A small image VAE, trained from scratch: 6400 steps, batches of 256.
Rows from block 0 of the decoder, named by matrix and row number. Each number is 500 + 25 x the weight over its row's rms, rounded and kept within 0 to 999. All counts start at 0. Numbers have three digits each. After the name is the row's rms in percent of the matrix's.
# conv: 3x3 conv (decoder.mid.0.conv.weight, 64x64x3x3), inputs 11-21, a 3x3 kernel for each
conv.0 097:552502504512525524491520518475506523513483551483520458504532509464497476522467488505492478496479476508522473461440497439525474475476485504512516488549516521485493488524505498576517497477468531543519483513517516496499466483514471487513523529502460490525478470483484490517490479482455510515518500490
conv.1 080:519480502461483495506550523501494503538502488499494456469537490494544494515486495499513516483466458450479483489460483467523459474490464497511512495461479486497512511498473488591520498516518547532473457515496469523502493527515460514484497496495485485496492511472486505482495519502535532518484478498
conv.2 116:485486526521519485551518561484474492566478517516429502507493476494521465499466517496506504492524485479531498524473528507505471516542525511486479516518489494490500520509505475569505508468537534515525527541503493529521491489519500513548523508508536514461498487483488522515483532492538454466510440527
conv.3 105:493500472498497497453481472520513498426512505489571501494498520519470523494545488502483511490484500522490496477505477500482522488455506505530523476471508480518508463506485534413492478523488467477477461458507501492479507511482506496476475494491474476516526499524503475488510462501487549549480571484
conv.4 092:476494489479490457474503494527496508484501479503512510463492494503502490494505496512478484498487523516498498520516501544527520500519539514476494508480507516455507469531508498523496489515511482491503513518518483506483489499515480455483485482501520544523519565537490525508513519493526541494498510483
conv.5 098:528529502510550494490505493503454539508516490489509503487474464522466500502493489480542492495489502505500497483494507499479539510518507486564537522439500496500499481478520458385499480477496497578512491511516487492481500494515523593456493510506513485508467500534515512520510456518488505496497518510
conv.6 117:507513525467515510503513495519541518488478501508494506472473530483492513524505495527500466499474516490461520523527484520468478503466520484472516529516469482537479488538477500521546519480504486501536471473508490442510525555489508524500505491485519569531491490498516541516515520519528523547505505463
conv.7 077:515483472487507508484505526519505480528519489494538460492536501510479458461492516494534495517463505518525473501519504531548520465533442505499526528533552507533506553527538568554486537532468479490507452476525469472474552488490525506474494463496522516532488539465546505513474475512473551492494529493
conv.8 100:512490492471473496490471507504520499501537477485495479514506505520496511488561493504535523491503522497500486511528492501507516497532458454505502524449481458533502502508522545479502527578523485532504504436526497504484524558486511507476489416536515538519521536509545536472506545506473526489506509518
conv.9 090:518474460507499503501492514503496472486447491501526483522516438511537531501547489506507488483439526494461488512547476492465444501528470498493521470419467473479490518452470504393477493462477490565496511562549509531499506476503494456479485510536483491473486522447505481468506512498471505480509513459
conv.10 108:538510491538443491572442506513512497489538494469491498502515510539536510500483521511500509510465488475471502485543502481513504480557504507496488515491514515455491479521508475538485459570514526468506524481504526468509507501500467554489491513491473514511440521522473529511510515508520497507476514484
conv.11 078:512490498503470480472475449506532505494513475495501527511502499537534519490481479520517495488476511530541548526542518498494515499483527525460469485456507525555560482496492516519497515507461477487491521523478488499509502487501470474474556500490546530543528459489480482482514528486512470479515520512
conv.12 089:490474504461448471525483491509484494451467513562468477484514506481493491520542527504482508459453482462452472523496502498475489535539504507477494503466501469494506494513512496544549518538523518514505537529516506536521503492475481495500460510466507493467481469455468499509476505496481489471524426525
conv.13 104:506447507477462495523513511487477517459513537503502498494516534516565503477514530509473506464466458457434465515490508469508482505447514526499475467507510494465484475489500472516498502518486495502480502521460488504479525506508495535523491558506508503474520509490492495516471480491527597482512461512
conv.14 069:499528527486536495515514495511495487497456490524517485451499481534533496485512469493532512516480523487464480486477490479482458489479479502534514502476503452501482479493472482440516500520513510489478497534515507502529502509489481482469501514498493422482449374447472487490483463491481450510487471509
conv.15 113:514547496501533472471559539524505492517503491515470483485483468546464464498465484485490478546489504485509491515508504516512476478562498495480503519477510504512504509502494511536491474487519496454504448507522500464526443480511465481507509508490505468547469438460479473476494491533488444492492517490
conv.16 097:475468474518477487523423483483492503515472514499497546534534496461513539497521531487500521481507485536504526460516500560493547527515533529487502528498475503453525520531534525488493517515502505509486531514474479546483536493509505517501468492497505560522512518534519552522504548489534511545505493488
conv.17 121:529513492487479473488485499514499510517467521498498502499526517524536441503500510497509530495540515505508509472403536550537537487517501487499469501490522496496492495482487470536523503506486564516495498511520483499488482463507499529498485484500513472503525550546493529489513479490540514540494510499
conv.18 099:487464499478485502466530482511465502498481504472530511509475515511540512488533505499537490503481512505509509516518482470480483518450521519458489471480505509504501487522502542481497511503501483482491477530486542501513501471489511467481486549495489473502582482498508479499513496513511490504500551508
conv.19 104:496501496508474502484486500502480495505498537449526498500499510493463505505545512513506508543484518461458498499507500568532542466448517504477495524487517452435472500500491504520486470478487480500508518561516537540505488497489522516518481496484504506504480510469515446470493505505504595543486491473
conv.20 084:509496477511464500474505521490496534510521521489506497501503480506492535536510526510485516483451491493546483516484515483464487538533498539467516479515448479421511518474488503470452474438507522516501518525474498540490495450519477483536527526517502524521544501507503492545489543528517492523499517489
conv.21 108:485482516489539479477574457515484493501534508509492502471511500523466426505534474483478481486473518495505537523488541516501496503507472503526491504466558491516510476534484507535514492530473503477542471474495476492495482523479519558537501500501520531515564513552490527472505541483533574531496507518
conv.22 124:510530464499481489503479517532494485502462460518494540497483536515453497492509479495473500483499483487495512505461489488493565520485491495489518490496559505490506501477519504482540498494485494504497491455504490487514500521492487447480502471512490468523511524461500486506485485465496475559479509491
conv.23 112:493484482504506486478551498486505502481549523512513480496502509479499530494458504515483518498518498507502474513487490490498542497482501498460533462464438491497486497472512479488483503463542498506461506510479510482461515513505508510522510467468490500473500470527510500528502499497482560510483474463
conv.24 120:479501498446459496495498511501496493525478516497459516491498501425465451517567510496487509490486502513486474501505515559490535520515516511480489549551503504435481491514509511581470467531512499506508509477503512525508494499500481510528454476521513535521507522527507424468499515502476500496525510499
conv.25 092:455495514466468509488486518516515480504485479521515517495516508517503549520506491488506519476462483499490497524543495530478504498475514489451500493447449476429499494539499529458520510493491478483467484492514477467550494474504493471483512468509538522461496499446497447486492460476514448512504515498
conv.26 114:504487475544500503492482497485462481510514504495499503526534472509504505480490502483501543489520484509554480478471523466520521498536489523526489473479521499449525500462516519489456477513492518493466519521494514559491480440506491481502501509506487433463506506496491456487493483478472476464502485528
conv.27 110:495495510478526500491477486513493493477524503521501500532471497457532508490510498519505508535511505568491491504529493472509506522487497515528490572477501479524505494523492493459538509485505527499514536516509515505495504491474476581498533518501486493500453527501499547507496463482453499505490494496
conv.28 107:504495480476530511543527496492516492509508476484497459506501504535471496516465559506511500496509525497520533507497506478575489516458493513490497488486488502483477488498491479498504537399490488504479438453469509481490497472507507491496554504493506493519550506504523520513504529503523537516512463487
conv.29 111:524492496506494468518498479470504496488469485477504485519514512504570497518528514498483468472425462469504473487475498454475487499488521526513481535516545461549522501492475483483496495508512496476490482462458505512471517517497536489531509497519509511505482512524529579553510529518506531523509519535
conv.30 102:511501498511544513518530522512502494497520516466501527498502514506483513481442481503500495486471485506498526499510492477479475505476505509504516546483540509582498493490496472461478515480524490506497504527522477486479493503500494462486485471537504524511490563526531454475497486498544471481477465505
conv.31 088:534510511534497530491488515520509500498542508505514496511424470462471528491470508526542524560559505496517498517508489461493460506513516532585523511571516529504501550512495493502468518496507463466478463483503499499488523515473495441476512520494468461467511540494527524516478452495488554505521522501
conv.32 096:505491498525515518525517517485513521472548508504534505534503520546538520502565517441463485486474483496507468449481502509494492455535499496494494532491490426497507474427464487450503472487493474485488542450470490493458462521497520551500525429492502489496490505496478513510511551499526545507504521489
conv.33 098:498504508504469511506516498490471486490440485488470503477486501421457498478470481528479501508521518510511504502492500480498498508446493527468497528495493595492512503514495500553519530490494459508496440609497448527496521505486489430495471531499488511493448467499528468499470492502465494488508462513
conv.34 107:506542492549539509482476494510533484546490486482498503509490470490431503517483464496527499540530548536581542471512492529486521473533489476506528532491482506528521514503503540454498498475499505494526497481526508468526485496493507482488516449494491503523477509520503499490536527513457408524502536489
conv.35 093:503532471509476438527492528508506466522453524488491509512527476457452476474444506477509503512521466503527501452474496527526503474502503494528511535591534525510535488502482516483483512486502476472498470476512465470485503482514527515532495496477492490513458501498495505482512458494541503530500505480
conv.36 078:472484477521480497498524500465514483504485517530544526517552466480503502508464504491493515510495492495469496489518513558534531520495545490498531503466535510501508493482452444427455482487488511529494492582532478498492505490500485454560491496488514541503496454473501491470489486467501510494501505478
conv.37 091:520505516485530495506484492521480514507506504476469490500455528508501488502533523499487485485508524490521498507478475429464454471498462531505475495549474489506498515518520563560554505507509464456497498437481501505494486484484513530475490497506456454478490559520508534525517518548518512521504503516
conv.38 113:464475484503535474491524487506498514491500508509526495479521471543517523491498492480483516491471501492509485495462472480441513514504516503511522549559502501496499477551538535420474499486514489488506469422501488477477498510465485497543502506492486464477531474481520507504496543528503471487513467498
conv.39 106:457485481545517508496508536481478488553483507474497498504526501487518493492488532475503489448508483492509511506498504479498488506516498468494484419466481515455492517520505525522505516489507503505505477498505502503518512483512538524480476477491512481496508576514511526505506516502531525510508496485
conv.40 108:502516497507459484523488472510510516510579446491486487497498493494466478502525489498511523501542547478476515495526485513496459505488511494488509524561556499500527497507508527510572508539486500520532512497499496463498500501509515488505503522511488501502508441431496499522517473489496517431505516449
conv.41 129:496477504481515497494456486504508499526458498535511500484549511424552508526486497536499505484506491483507508526465515484542507491462524526485492476520494538499498540501501439540501554489491530496500469516503491483506502498494459412485460498484489546505441503503498489507475505493522519485541477512
conv.42 103:488531480519547509502486525490530484541502511490494502537555495542494513544439531509523512459570499481505508509520502479491519524514506442506497412462495453456497501495517497541500472514494548494495532457489525510510518499507502488513514496509506527509528525516501503489533495491444446502478515513
conv.43 093:510479495521462529508451491474491496521487496467495491527472489435400455492478512505519509476500502511541513476523488514535526485522486508534510519580512512536551503496507551517498495503475516529531505475482504503524513487499516550501478494502486483483494552504505503507511486512489494527492528507
conv.44 092:520512513480537528480567517515503495473546486496503486461461508550527508526524467531496493506482525462497481546478502430460469497467472492492500464434489464520500475473489464500498493494487486506503498531525529485510475510492462469468532509498479456485508482465498456493489475496449487445507492516
conv.45 091:542538497531534509497486463509520484487550504480501496520476512480490481501530523535515499529523518515552519503521517488511490496489535522505498511547524489515499499460462518442478493517517455474497515460458514528479525516490533489551513503497478515520536483532507518528505521500493548503533518532
conv.46 099:458477516509458482527464499524493488505525463521475547499488498539507514495532521506512522490508535466487517538545505542464517513515496507490494506460463464503522503479505501426495507526528479462494527487490487499511521522483535567487468481483531498457486542507507517479494510513541472493490491509
conv.47 079:530519516537536510515495477485517507470493513474501502495459485456430473495471454498493505532551533514540507462488497470473507504489518556509517550586525513556519503495487484490505510458477509521521516532518511490505482489491468482521540506484461462476462434471495476502506486485467455490503495485
conv.48 124:494509526473476535509470512515529520502415488511530521502480465494501532488500489506509496501581524496482471496502488542546500508516486508524500508596465491496505491489498511487442509520522483475480505509498494454500511483514507475461479538534528499498489526430499484480502487490509444455503480489
conv.49 089:479487502473511552504519509501503512506477546532456495501502511469514538509522486510493511452505465483533469513484492472385497469490425487501513496490478500491521517479510473483498470525505498501511553503512437502496524529527488514518495496516496524518493510530518477514497507474478521545540496530
conv.50 114:497505508507500531450505517496498493509572479533511499492488487478463483502441469511505503503567497538522527515500494499532488526502486518496511460508487531502506497517497550600533514487477498485508486538519523490518509494505489556461506481486508498498501505504449474503496517497506557508476474494
conv.51 086:489504505486520479498519507492463504490558491516473492492508543535581502516515545506469476477454473507489521508484485543525492499505503493456463487432489503474486473518495512531512500513519487486496453530495490501504493477522513539482491479491521524531506513497493501482490550570526492498492506543
conv.52 087:479512539518520502518513473498516520494489515494468542502482500499539541509522484510472515478521511498481523495476499475431482509461531516482496490453445482463517471468460471437511467453508509512507536549469508518524462501508484496509501535503483497458487443505469487494511512487534440498508464509
conv.53 090:524505535524488494511470481495496509500504510481508475505495495486504509522522510518520516510502511493529506493510507474488493466500498518503477462491496488476522504494494554575522501492477501482512490462486532518529502504491514556504515550486489459481476411466456487496502513487447473501495483506
conv.54 086:488504503525494520478491505479512511506517546511523501505469528506501551510504537507510517508505504536503522508519500500469521509509526482505460476461482505482482486518510482490508508488484500528520497518529483500507508509477500458457514444487516508517546562563505498538499490490465488485487509515
conv.55 096:496492515512472522488450469478485506464533504461539502480499532483437489488528528510524534494535516514540507493483501532501530493491499516531490544590506484483537506524526533474453518489465527564507552548494524554492509485513504500495503501494491494464525474480518498497491483506490483457509510501
conv.56 116:504521507524540518500508516494460522481517477497482515483464526483478479518503518529455487457488507487497512517484492466501477529508525499510497449587487506477508448456487452498517486466490533487533468491461546509520511478499509566507482505484487524493532567500484448504510501528480527503498541497
conv.57 086:508515484497489498485521521491518496485504518486537498506516486509484506443473506474509500479450480514444508467516500543533472494486454505527517498504482479534517504534509513477491516470475515499510476522525469472459484534522506519465503495521484489516523524504534506473479466517528505512447530466
conv.58 083:502507482496524474518551536514533502534461499532460498536499463514551518516492478511487469490468486497454494509537520480511463503497493478460503462418483508506478489501461452531552481501531452429504453458503478436506488531498495481510499487518520515526477529514476480495507540506498506541498498502
conv.59 116:497477475480458478502494496513537473524469529499514483522545460508509518488494480480542526541501496514508493477518522543487525471493481502489514561413497486517502538554524560493488516527516470516473532506551449495481499515511497438488521492514518478501467442510516546494496496463516468508501463503
conv.60 089:494518527494524518536519483507520497490520440540500512500502499510513472470452511505520505473522505533561478499519501452511489499540467506515519482558488511585540496498506540511495531505501475467487456451455470502493513498493498517515508496523494491466476452445468520528480494500488441447528490518
conv.61 092:498516531478545497519516480513500472492483469515507499492493515484478462483502482497534493507552499490475508481507481521535521473471496466539486523516562490550511465539488529535538518545490475477499460476509487468511507546489539512489483480494508461460457464477489494442510449487483499499494474531
conv.62 106:480495488543523519505491507500500517500499534518483513516492481566541570474497482483470487495519496488528474494509517526520534525528513497483486484456492467457509518488523556453496484508506500502515520524515488537498489500522534488541514547482521541527580547552479530521517511500522454498503485520
conv.63 077:513477511508526536474499487494508535473530518500488499474479543503522529546565495531493520461471526487485498519500505481458510539500526514458510482434475462453489480505512499509507489482494535558526543546484537535500498502507475529502505525497510530522540477499509488520505541518461487476506473510